config = dict(
    encoder_arch='vit',
    model='segmentation model',
    dataset='rendered made-up planets',
    train_examples=195000,
    image_size=48,
    crop_scale_min=0.8,
    horizontal_flip=True,
    color_jitter=0.1,
    num_classes=4,
    encoder_norm='rmsnorm',
    encoder_norm_position='pre',
    encoder_activation='star_relu',
    encoder_mlp_ratio=4,
    encoder_head_dim=48,
    encoder_fused_qkv=True,
    encoder_bias='all',
    encoder_qk_norm=False,
    encoder_parallel_block=False,
    encoder_inner_norm=False,
    encoder_patch_size=[8, 8],
    encoder_conv_stem=False,
    encoder_layers=6,
    encoder_width=160,
    encoder_positions='rope',
    decoder_norm='groupnorm',
    decoder_activation='relu',
    decoder_weight_standardization=False,
    decoder_widths=[48, 96, 96, 96],
    decoder_blocks_per_level=2,
    decoder_block='basic',
    decoder_attention=False,
    decoder_upsampling='nearest_conv',
    init='torch_default',
    residual_init='zero_last',
    optimizer='soap',
    beta2=0.95,
    lr=0.0026,
    beta1=0.9,
    shampoo_beta=0.95,
    eps=1e-08,
    precondition_frequency=20,
    max_precond_dim=1024,
    one_sided=False,
    adamw_lr_other_params=0.0012,
    grad_clip=1.0,
    steps=14900,
    batch_size=128,
    epochs=9.8,
    lr_schedule='cosine',
    final_lr_fraction=0,
    warmup_steps=440,
    weight_decay=0.03,
    adamw_weight_decay_other_params=0,
)
Rows from block 5 of the encoder of a small segmentation model, named by matrix and row number. Rows with one number belong to one neuron. Each number is 500 + 40 x the weight over its row's rms, rounded and kept within 0 to 999. All counts start at 0. Numbers have three digits each.
Before each neuron's rows are labels from the 100 images, of 14976, where the neuron reaches its highest value: "responds to" is what is common among them. Only what is clearly more common there than usual is listed. The data: rendered made-up planets. In brackets: how many of the 100.
# fc1: MLP up (encoder.blocks.5.mlp.fc1.weight, 640x160), inputs 80-159
# fc2: MLP down (encoder.blocks.5.mlp.fc2.weight, 160x640, transposed), outputs 80-159

responds to: moons: one (54)
fc1.285:498528505482437520472510462588438501558503563536517473489531502513473489524502492465488459436507471504524465454496608489472461471522522422497432533519532486535501549536490499459589516481528585474542501470538545535545434495457500541607493444
fc2.285:496526548450504468559530547473489528412505555534490501561443529454492515430495539525499547490477466513483544500525412497461522509550490544500487459467570495460549494492545493490536482502477433541510511512537580498481570494541477431418459443

responds to: ocean world (35)
fc1.344:579547464504518505514540541471508537547525552516522511538451514402535513505491476512476517507414529503533519473495548494497496486512566614519503505491441478474548534487482477529516505502487557448498509539545515606483540544453429472465528481
fc2.344:441453468492503528521577422528432493505514508526454495520467547433462449460504511549430475553537429474489531573527439532556535466461434533536493534520518508460454485534557555461492456521449430542480532452510445482429472533456475518572508519

responds to: glowing rim (100); lava world (79)
fc1.512:534491530482559464500482508528441565484538547459499485513525475496523480547519441505520472511513498525469544499542451589524499475472507464478585473555490502556492478513459415563493512538385476567507534478488565492468517420489507410472466485
fc2.512:494479541490543592502435561455535547480481487515536569568526525431485482477524503566557507536503464556458450411517561459507570465530483523509391464459500468510489508510483469510509487524533435409500480509512470541504457547518479482479559510

responds to: lava world (100); glowing rim (100)
fc1.422:467507488619499513490535530540566530490515470454413515553505436478587452523509543443512571499413432465483471457507493580424478460512497503504427525494464543498505483477436515405501462443549473514392441475479496474551550525503456503510434551
fc2.422:507497509470513505479492497420517491556461520502492521590499496525493420543535532466465522581584484505512547541497513549513573480525510429442480480460511480578493538553478469458536465558482499494459530498565563556536511517534518533519532486

responds to: glowing rim (98)
fc1.201:517507508547481495494424439428489573456485531561478500548529492520500467487479547570466456412443507491546559460501425542508558522494500528477559499577438477524476461512439409476497479492397494459489545521476498501574528492498473444472477513
fc2.201:493512565543434471479514464536438570435542589422536579464495521475499548527532459488454550442533463506490445457486483460541482527444590475471465511541507485519563492543500511527472499470500474436500527531531417509401466437524527480510484533

responds to: moons: zero (80); glowing rim (68)
fc1.485:571498572495477508488551475598558521510486448428560495422508505531459452446529459532564467505555472443543444524472596502574516485534487431514444438526500504514500430547520487488511520523502450478432599491459484497507482565473428558511497559
fc2.485:421515490532453547520540527466485523515530483540413465450496477498471477549472484432509523452536550509464487510464491504475481541476547508464525482439490458494571473550493523492497546514466489495505543457531475509446498500628454493516539537

responds to: moons: three (89)
fc1.329:503542528496487489467563450518462565428525513552451502545467491469481503491508488490460617506524520504495521508506554493493488471508533483452446567443578495527500546433459503467467496511518565515487484476558480517511486567573470513474532582
fc2.329:519516397502441526547524482573490538495519500452493474473539555497492452530521473499442516520507483505467540501492478522536469509489521478464507514439505472536448471508464513486529533467397479468539549501409369548490516482525477477463463505

responds to: moons: zero (67)
fc1.250:527492581499472528432545413560532476463460486509502472499510455578523510489583529457485521539522447427478508535564553486504499501516583510564469343496528508511547482505521476566465491534449441478474525452475523437444514540508460513534511521
fc2.250:492508530482552514537455496560471520428480532496502450518544446537549439546594508417516434500548518514492502527506510564468471529399477476525531474549541506466476408457461515527555483555453523544562574500497502537445520495465509552563516517

responds to: moons: three (51)
fc1.234:492566555524488513505518453498520522472528443510530469527493551541482478504590476467415550471418405490500502567540543486512481531500522511516564515475459501483465486417578493538478460570513542502494519540464532487545443503487472531467490479
fc2.234:458443524479487542527533563517448474462488447484482432500569525497425520566539488515502399446572571511519511498481455524521514491504529500507498449522453501476418524450463504525491551434426388508511516467462528432478493543488534496530538478

responds to: lava world (40); ocean world (33)
fc1.15:516583411497501481510495479506535489536451538590434451538472479527478533477424476547541416440482498505486511444484491504532450510571556534463561437474548538560525496471499557492446537465514494558489517513557584446524497430489468483462524433
fc2.15:508529465440522511470501515470505440537524594438474547566427492564487495473520475461515485422481531489451518494564535509530424508413512471497515448521493571542560584521481423414521417446492565490505483501471508509510461505522479471547461568

responds to: moons: three (64)
fc1.169:516495522498515502442473539499485509515506532480578488456438476425637540564527596511522488478578512508488520473536532500428556443502490510557517491512493455424478464560515471497487531495468534523471550539532405518505488496405470513490506480
fc2.169:526385550494462594519486487493500498443501486394457528522551490510513542503454552532514520516456536428426479498549513518538513495495520437514569464495516481499561498478465497438502538495492561433468507488459531504610538472530503521562482482

responds to: lava world (38)
fc1.36:465532464499495406475482484546446519522612514468546478506484495490526465529507465497529484478487457531533504506603524474511438563430520488566540534536521506482523450524502465512512426476506523566489538497508526489478546542488461512549553514
fc2.36:526513506427548541482541463504524510501417512463581493521498470564495487579487483552578530487543478480509582549512463515524479492514511524555512440486490454450528476554498534501494451474527471549529563484472550448539506483487511535547473479

responds to: moons: three (81)
fc1.576:515464633476570521490512447546498512517537477494530501514488535482523477566497492496391465513464531543506548462496492526551480486521575528472574459442458539492501545563477505529546510482471452471504528501531536460469509493526409530529494431
fc2.576:491522431402500514573472529455532462539533465425499479472529445598500512454580464563595465430482498480545527496544497552463517509521468508563496508544592492436506428456544473526497479484484552477424474428482544496536464543487494476457482498

responds to: moons: zero (54)
fc1.141:546490513522502463434498452480451507464548396528506548612468580502423455515506492502530480511434478458500483466464476593510452411477536517486529513415563487519484498541491488485421492570482452472447521539436470466546488517457543540515535486
fc2.141:413444481506512473513513469531535509442478459518546468522543445430492534520531498498573559459510457519447449481514462494493498476475436468555513406592472528535478585551528537513497513504509484466440492488501522508485498482513493480468481441

responds to: ocean world (98)
fc1.491:499555490495552472459538504521479491465454488448439537421399477522498582557472454545540483492519503523475503538455490474526560548460523524496557451557417511494487539466554536510479543499487458426508491488508540514439568493464506559550538460
fc2.491:476406541519462499453500486547550491555509529518528528518524508501520518476559573541371486503523521512552466490518530536494563467563534465485510535445506503429432496562480505485417505486518537571446490477512504559469448508481484457467493502

responds to: lava world (37)
fc1.367:516432555497501491505552475476502568531511528585504487517493496476494461546522462486543545483481464532487568474562511475449506501500467438481514482470555627477514505430550439544491552465431565489543489582454538524546539532572417487509459481
fc2.367:441499516469478526534463554567491525511484473492564519435428491459478461472496477481516549465443461510450479571546481547548521522440494444455454557520504533561440527489488523465459460475609538529496545507584536493542496505497478465464510526

responds to: lava world (53); ocean world (34)
fc1.184:546490581531459502481470517464479518484490505585466405472523497508506442444550486497468484472488461516525533501450575507467446459560502447419477533487540508538482443457511444502460539475513544528432560433494583579551453568475507420475456571
fc2.184:433488467466526490481517486460564462423507518467538489543562592501473476505545477567565537512506496523556513571481460468417539463505537531568482572506508405512561453523505527458512555492522479474530444517569455485437501539484531457505581520

responds to: ocean world (81)
fc1.626:522582548543520479470474533444505550471532457463460516474549471455503573507561598500465492552496502517528492491488529513490554492561434450498512477527432453436485523471542490570537487415590515498507508387565569572452470532436492518547571506
fc2.626:497572533428449502534480483454423534541520430450495499520513531556489487466524495443537527460506487522441551511513519523439562532451499463557461514507507487460487480538400466555538526574518465480619537500480497464527549545563515468531434536

responds to: ocean world (63); lava world (37)
fc1.345:450488515469455493446553535491444526461493508507501516433454579569527489505634503465478538605497499440468397545467636521522495525579487506424524494523455479512542445514488442514429534518508535487498494464514498497540484478510547457482464480
fc2.345:588445420408549517489466482500524489551470479528453512506489512480492498547525531533483529496458521520510477470551504518462423542401410501537505517468527566461434496484533474535460517464569462496482495546531544523528436539475463577501457500

responds to: glowing rim (76); lava world (37)
fc1.262:487562509527457490515506494559457516509537517547464439581516505456501439491555565518521486477543465514474436581453473485449565514417614534442534525514524508587526574451504503506434505525436486506517540452536493512521463480487537521517442596
fc2.262:470462523549559549503546473537503480510458531494484497490516463507544510536482479443423491492488510455489502383497548475489457445482496587523575473464495494417543482498519461502491482508577586511497510516403476452483541540465507491427482538

responds to: moons: three (98)
fc1.156:510479530477524530518487541617561470440552475499535545526494519361533529507478594495504542504439528489457557524467428468516521466523506469469547471464409500519497494479465509438533520460494439569547464516515484448519510448551461491539455566
fc2.156:520467576547504507499481474513506488515534451510420487579513489490459511538408500438448546557481459550487502452471568557551479448510548504509503521503429514498522528486478502476537524448527392558512561507468505480494496489551480474510455501

responds to: lava world (33)
fc1.315:525486542504464480544468544440555585534476603449578601537497496521434518459502514403450493511397508483439527491502497471507492481547461496492520414463550528548471469523441452526507539519491558488541511537476476507483496493514444461498506520
fc2.315:464501575435492549475605501508411533506482499531519552460477455513493476491500495487441492515415474464563508494476500495572491493517490466461577525534507465471448479509506597476521444436586554464542489467495427407490591454478447545453469473

responds to: moons: three (87)
fc1.92:518430484526486459543427520431497500559559564497496508518459559448482587497521518542510474479537435413477468570458531498513456501554467576465513561562481412506559541486518491500438515511550554431516499463450527517502469507511503502494488446
fc2.92:451566587477534522508527515525457501570478432521585506504540471454438525498537476506518555505431525500450494543520478499502517472506452524525502483538566495497486491475560526499454475476469449578494480508454537502548516487465456498499425525

responds to: ocean world (42)
fc1.348:538495526426508486519405441497527539527429549556517478438526541517419534536474491450484407574503446492561518416535456577518469519533480548500511464533512461474459490431489441621493598526457573530523512527425504523468579461463528512505484496
fc2.348:487490513463495500587555478472433435523497482531434544499460488494523480562526500509482557463482465499530454485508484434553479481544478477463550494469409470518560479512401457527521519454541518435568518511462440520559525509594506484533553498

responds to: lava world (35)
fc1.217:528565502461506450561507564490534523487510555555504542492492531506465491497481497564533487539513515543453447439421559593483500524461415529491444497519467406467497537508476522505498502491535516523456544479603532504512509379460445498530508478
fc2.217:514426502558464441486509472467479434470499468449475491513435424511507453610500470499489529483457492468494524557466506537507462540499499438525556511528568617518529522430505513528527493525494512478497502520424534524500512576454501506466513534

responds to: moons: zero (53)
fc1.189:462505537514472537511496458492533440486533506495542513495495523475488564529502441487548592502506519442522519525462539527513461507584464514528487516509538482488428455465447474493468579521436504558484546484525486442516539571608419506529539493
fc2.189:464470488409490560516514590506555459482507506524491524543449500496529494550521455428426512444498538483478493529557563516503483495448468517472493552614451477533454452481501468538516514458476524482472497463463532563533489567546484471557472520

responds to: glowing rim (82)
fc1.25:472461468524514481482498547491479539504533524531495471495503458511463523477559481455507544505457559564494503475498572558619443540562512482473494459464514463461563497549490530529510489555482476624475483444470462503479476553430420533545493492
fc2.25:438450433540529449524445485576515478566471607478508465513495523554488517485551506613519495490457560539539484477500438481497509502517488518392511452535453553492461487523469456510474477497526484585546537434501509555486460539513441501507484495

responds to: moons: three (66); ocean world (43)
fc1.317:522514465555453528499501496509483495506471494521455432526441482475475530527556561454507506391517518491513434500510573530495456452562499496490598540540535453450519431520468522557502469548523573476547469518513538439529540500473504433462532451
fc2.317:484475418521493597497523571547488586466527488484473530554504483449518478504524503571443478420595576499495489475493469506495517478519391459557491460472464443541434526542527458534535466468521468493470526581476483510467447493539511525575441494